From a checkpoint of a small image classifier.
Data: trained on numbers of one to four digits printed on busy colour backdrops, 295000 training examples.
Rows from block 20 of a small image classifier, named by matrix and row number. Rows with one number belong to one channel. Each number is 500 + 40 x the weight over its row's rms, rounded and kept within 0 to 999. All counts start at 0. Numbers have three digits each.
After each channel's rows are labels from the 100 images, of 14848, where the channel reaches its highest value: "top examples" is what is common among them; "colour at peak" is the nearest of a few named colours to the mean colour under the peak. Only what is clearly more common there than usual is listed. The data: numbers of one to four digits printed on busy colour backdrops.
# conv1: bottleneck pointwise conv (model.blocks.22.conv1.weight, 96x240x1x1), inputs 0-79
# conv2: growth 3x3 conv (model.blocks.22.conv2.weight, 24x96x3x3, transposed, each kernel summed), outputs 0-23

conv1.7:557500441426521547500455539507507559492467467516511499474440539510492488438513558470558562468538458496489477452521494528486492524516507512473514485423454472504491465522451497571581532465566441472518514486591470498447478458486405492533534433
conv2.7:469578591508504489512511460519491569463544482516527500445585516495517517
top examples: yellow ink
colour at peak: brown

conv1.71:459497489470473457519465509496474528519496466523418464498473494417498499523521483473512489495497464458470471490479506530463464537530511447473547518497433496476483475507526474484536507468446534494493470535557468425558500490578467507506498388
conv2.71:492490570494485470564532493504438527613483486494511490543428483476471508
top examples: brown ink; length: two
colour at peak: pink

conv1.27:520530497545523532483551543456579486523471472483489508451489410617509517452478522503474556505469474487609475500525479471464486503472489508478443494481510488513508476457406511595566484500497527493468519491526487476543485506485516478561502503
conv2.27:488479504499595493517488472517443511478437522510529484496550501447477608
top examples: blue ink; bold
colour at peak: grey

conv1.85:493493510499495485471520489548472520475523463488539487572479454585508496518533523515529523495458485531473471473515536521576505555498484482472481558468423482582472487496490478496480503474516529518527483458458441510470519510535468470520505563
conv2.85:535562548627513495498548517495547492497481534523528497523510554538536524
top examples: grey ink; bold; length: one
colour at peak: brown

conv1.16:468471551462514502456507596492464570510495491467512494458494387426490470494469537484514436474427485471493493468485527527490495515535531534540570453480444505463471464494513466457501483467482475504482503521597545435398473509507524536485622516
conv2.16:460520464506467506476543442489466510492486599477414496453460533456479462
top examples: pink ink
colour at peak: brown

conv1.64:528476487548500448509490531506513539492553454548508504520485437514493491527499504503490414472584551501483377526480518518471490398550476484521511478399437493523396501541534594527534466446533429479481517516531437497450461511463508452525537540
conv2.64:428474454482573472532521516522484480467452578522443504464550522460457515
top examples: teal ink
colour at peak: green

conv1.38:542511401421540503474486492538471519508474502557484470479579523453553448459514493531501509450452494533549440444510495523423460488472553400519495505498465474505516495538520462485480477473459531521469490514573530456456471489489492563463578480
conv2.38:558490487484497514489622548556505499538485499496506524459579498523553485
top examples: brown ink
colour at peak: grey

conv1.8:545520532525478543533489530564463476498446564569551492492453491435531499508483569502511479490580541491614460494399501565507516473508520494499558481489490403493475488520442501606510516525554538491505459498530426538483469471445422492539482540
conv2.8:554467515484502488558518479481487510507477463520471486427623491568481509
top examples: brown ink
colour at peak: grey

conv1.74:505498469519463528518486522493592478471471448515462495487497506542506558523520534462492445502464483499484481505557571543563522510541529472512518498452455483507544459506475498435436557461474486444494459502515562487508509487400465520528483468
conv2.74:494490478564473536491469543483617506461548511450478524540482502480481567
top examples: red ink; length: one
colour at peak: pink

conv1.37:504502382494503555557480570467574504497521491445446500459507489535445486478489403472449535479496495550512496477514471515495479538476504484475454455513478526463511521527442527641558496493502466473495556468516492555434433569482538429454503469
conv2.37:468495461486626491493489553517496501497475540483480493518548505479482599
top examples: blue ink
colour at peak: grey

conv1.77:447509558457493463467459471407453562521484512511494481504492519542547507489463467491567586468555503556488492510497544460477521522451556497506590488468463521477504525466496409412552469485457616462485443496472649472566606482473514508489510527
conv2.77:526468456494492482511486486504476471471480471571641495449478509529478467
top examples: green ink
colour at peak: green

conv1.60:462490524492479546533501504530507622495485515593560499504490477483440493529518504465517425479624459517507528504459496597483456511447524501517500459478482431512543477595486466597434468479499493515489382488532504444438489459483518511519497510
conv2.60:504557516509473483550511492477525461543466485549447499449622481514515458
top examples: brown ink
colour at peak: grey

conv1.30:512515502479511475375479439536500629494456506539443492490484444506579540513557451502493484478557453538533484515472521524571509518572474501515463540466531503487498529457467527619515533517457451480502528436550476495471505593463601482500507487
conv2.30:497465507568532535486485463479465500546427440464476504555525500469452584
top examples: blue ink; length: one
colour at peak: grey

conv1.83:542489469469512506527485520566515389487455485483535505502510655579499496490493528510501499473469599499448454506456496528479497530550443572503412515477530518548490462472515482468617486489438468465504511483535492522487456476476521480527461367
conv2.83:498642489493469488476475480490489462541508508489549508481469488469579472
top examples: grey ink; bold; length: one
colour at peak: brown

conv1.46:480468527529467478512476635442498494505517466483523493475468392470502466527501486461472453510506411544505405445518451580528505513515505481501494476510544552521445471518453475534498485500457492466515505558467526519454528463483538488499594529
conv2.46:480509484528528500518519497490469503495421606468453526469452507492460410
top examples: pink ink
colour at peak: brown

conv1.39:463517471418529503527479490494441528471549481534516529514483507493524553551472488537454471515481468594519602491454578460605489507512481534561492559498395520499445502454472533617483548472426506548463489509492486545490411484505505560523485432
conv2.39:481525482543572453471486577577476470471484569481494496475507574492509533
top examples: teal ink
colour at peak: green

conv1.6:442507481598491580432467393543537556506576461503472487497541505551437500493458478553578451490474487494605555541492471532453486512503531485466536510436496470482462548487495508520483499488520515504501495568556420550491589490504471504492495533
conv2.6:477534607485483475533496474516515563504545481551496497500597492550473487
top examples: yellow ink; length: one
colour at peak: brown

conv1.52:519512503487519499509513511547515540505512518524488494514517539473445497509483534503516476500451497545472429477490466422459490481483567509484451506487541489499533518466522507455438519522526422493486533533466496548591517527464532476484441472
conv2.52:516559518504442476540549544510565488507586525528484496544452481470498573
top examples: red ink; length: one
colour at peak: pink

conv1.25:486545470477490560567510581486596406495475511516483512505487565464538510499566461463566541476537477461499554504604479510488485533438490479500438442484528461464575488553538468453482488474506543507476550573529534541518503504486497539470398470
conv2.25:510496468484480502499479556492609501490569476492476503583502495503487589
top examples: red ink; bold
colour at peak: pink

conv1.36:494452438465544549455501537540488538480470486521583526471441531492472532505487509488521430480557459485530519512483524575479446454516471450479540515484444460508527491538489438482484505459586502493511464499532513471586543508477456448510451463
conv2.36:478552615483478486564514465511506557518546467543479504489559492482477457
top examples: brown ink
colour at peak: grey

conv1.10:471508475461511500571504554473586494490464498500488452503492461525450535507551394488457495514557460502522470479524502471510524512447458483493449466518511472460489490475479557544586495428544466542502525496494477587448494503467462475585498454
conv2.10:478492457485605484484478541519522487480502527482474499530547492475470619
top examples: blue ink
colour at peak: grey

conv1.50:448491517502516487543461460537495530495484510525598462487453582589480554502456516481503533483506476557450506484496498467515484576442503576466546492510486510491517481497474504411523536480464568515510484537514539467535503511518504488509468394
conv2.50:512639465499481486476487498520505453488510500523561499445464499545553486
top examples: grey ink; bold; length: one
colour at peak: brown

conv1.68:519529468421521457495474515495569503474414527486501526514509483571530500531512417504522526538465484492531499501466478405497473524502496439468473496449472472475501496453469587597532513521442559521533520451614523532510470454478548533545522455
conv2.68:473491481489562498502501426530450521479452480503514501481548500441488620
top examples: blue ink
colour at peak: grey

conv1.35:491503421494472476547484492558488506505604485488523528490484506508460525490536447461507456501453484617478502503526491477448525503462486529493473389459485506552509564487478444565556539479510511488480495475535473489536470478526459501475515458
conv2.35:530651469530535508486519530507502447518501560515517503503491527515540485
top examples: grey ink; length: one; bold
colour at peak: brown

conv1.73:470441539528454496429459414548461512477589477522547564486464526482484478450479554570523546494527537505546546495523478487403468504516523475549524480520472425506447551496541526641513500481493480518518487543604491489493526469516465578530446459
conv2.73:496503553498527509540476478496449572548554504538516504461598514555458534
top examples: brown ink; length: one
colour at peak: grey

conv1.33:548502469471489542582454573579574572493501519477372506491467532543474519516526620506472591466464492481503524511516485567492429478501455469486363475508531489510537491472502571529567512477523506464499551565498484525511538508506467453506457461
conv2.33:536498510478515479475523530519568489517517445470439489555543495506471621
top examples: red ink; white ink
colour at peak: pink

conv1.21:487485490441484456498506498498466530509489487630539507486500507504442497523470496469573414483595490549511525522509448569470496465484537521519521509472510481462494453540554506540392492508465583475488423498507501504507456477454511515487496545
conv2.21:498491471503464491575511500485521430549438482545450501475607491504491461
top examples: brown ink
colour at peak: grey

conv1.66:472489533497495543485476449497564540456536533456542522499485527483476480506561576503508493485449506489556454512504504485493472448493465464472460449556466501484498483420477467535453465497536545497481527543468472491432502492525539543486468643
conv2.66:554470549490471502494533529550510454568458476497427489566479486562450472
top examples: white ink
colour at peak: grey

conv1.9:479499518477532507538510503570518550489497490510496506496470524504458536480436532495482483479453574502506512469447477592489515514480456506491454497594481529492509488459497433549445493461454525509501548560436467491421539439485500457476467531
conv2.9:571470516488475497466531496522487481607466442447446488554489490552477512
top examples: white ink
colour at peak: grey

conv1.13:469506543500452494504513473516444538493465528398554532500469548481470533505489532516589589440518485531531474480521488520494486491448517515471539486496537573482460499516491514452579488455444559508519506516430522460571586489455508515455511469
conv2.13:521486503470512476461469457502482565461548510514633478485441519510488472
top examples: green ink
colour at peak: green

conv1.58:533515468560496517460517480613483508492472492460500488498470526478448530511516489453581583522423550430574485500519533467519505496529512467465459501519406558535494468538545508436544502515512383471509568517514390462461586459535516472521453483
conv2.58:532479573487487483449537468513489581541592456439503476527474499531483487
top examples: white ink; length: one
colour at peak: grey

conv1.94:497440506539482461505522441538514512462521542447463533512489499465520496515513489468494558523513478462560535459500478489447521528468582502501538465531452529474476487522511477423472493534470459482492564507495495432513545531559468541510517519
conv2.94:477490544487518499401484496499493570495600506445525514544444518517480486
top examples: yellow ink
colour at peak: brown

conv1.23:498534415471512538464497497568408515488449472500513482515472494457543528514448576455631550466545455445520493529498506513526455484498494502502580511442467517510488470544472456402508492499575492499470539490522418508497499487502524487508484492
conv2.23:475509604491489487542509499497494583462575493510537490448541512499500433
top examples: yellow ink; bold
colour at peak: brown

conv1.70:460447560507469504435474504507495513485500501438516422539447495491500505490508497448546443510474519438415555513563491524509458435567510502496559446535497463516494506565476492407503510503515440491512514483490486452479489458536514504521553592
conv2.70:484487469467442501490590484497474500482532572509411488475461530480557456
top examples: pink ink
colour at peak: brown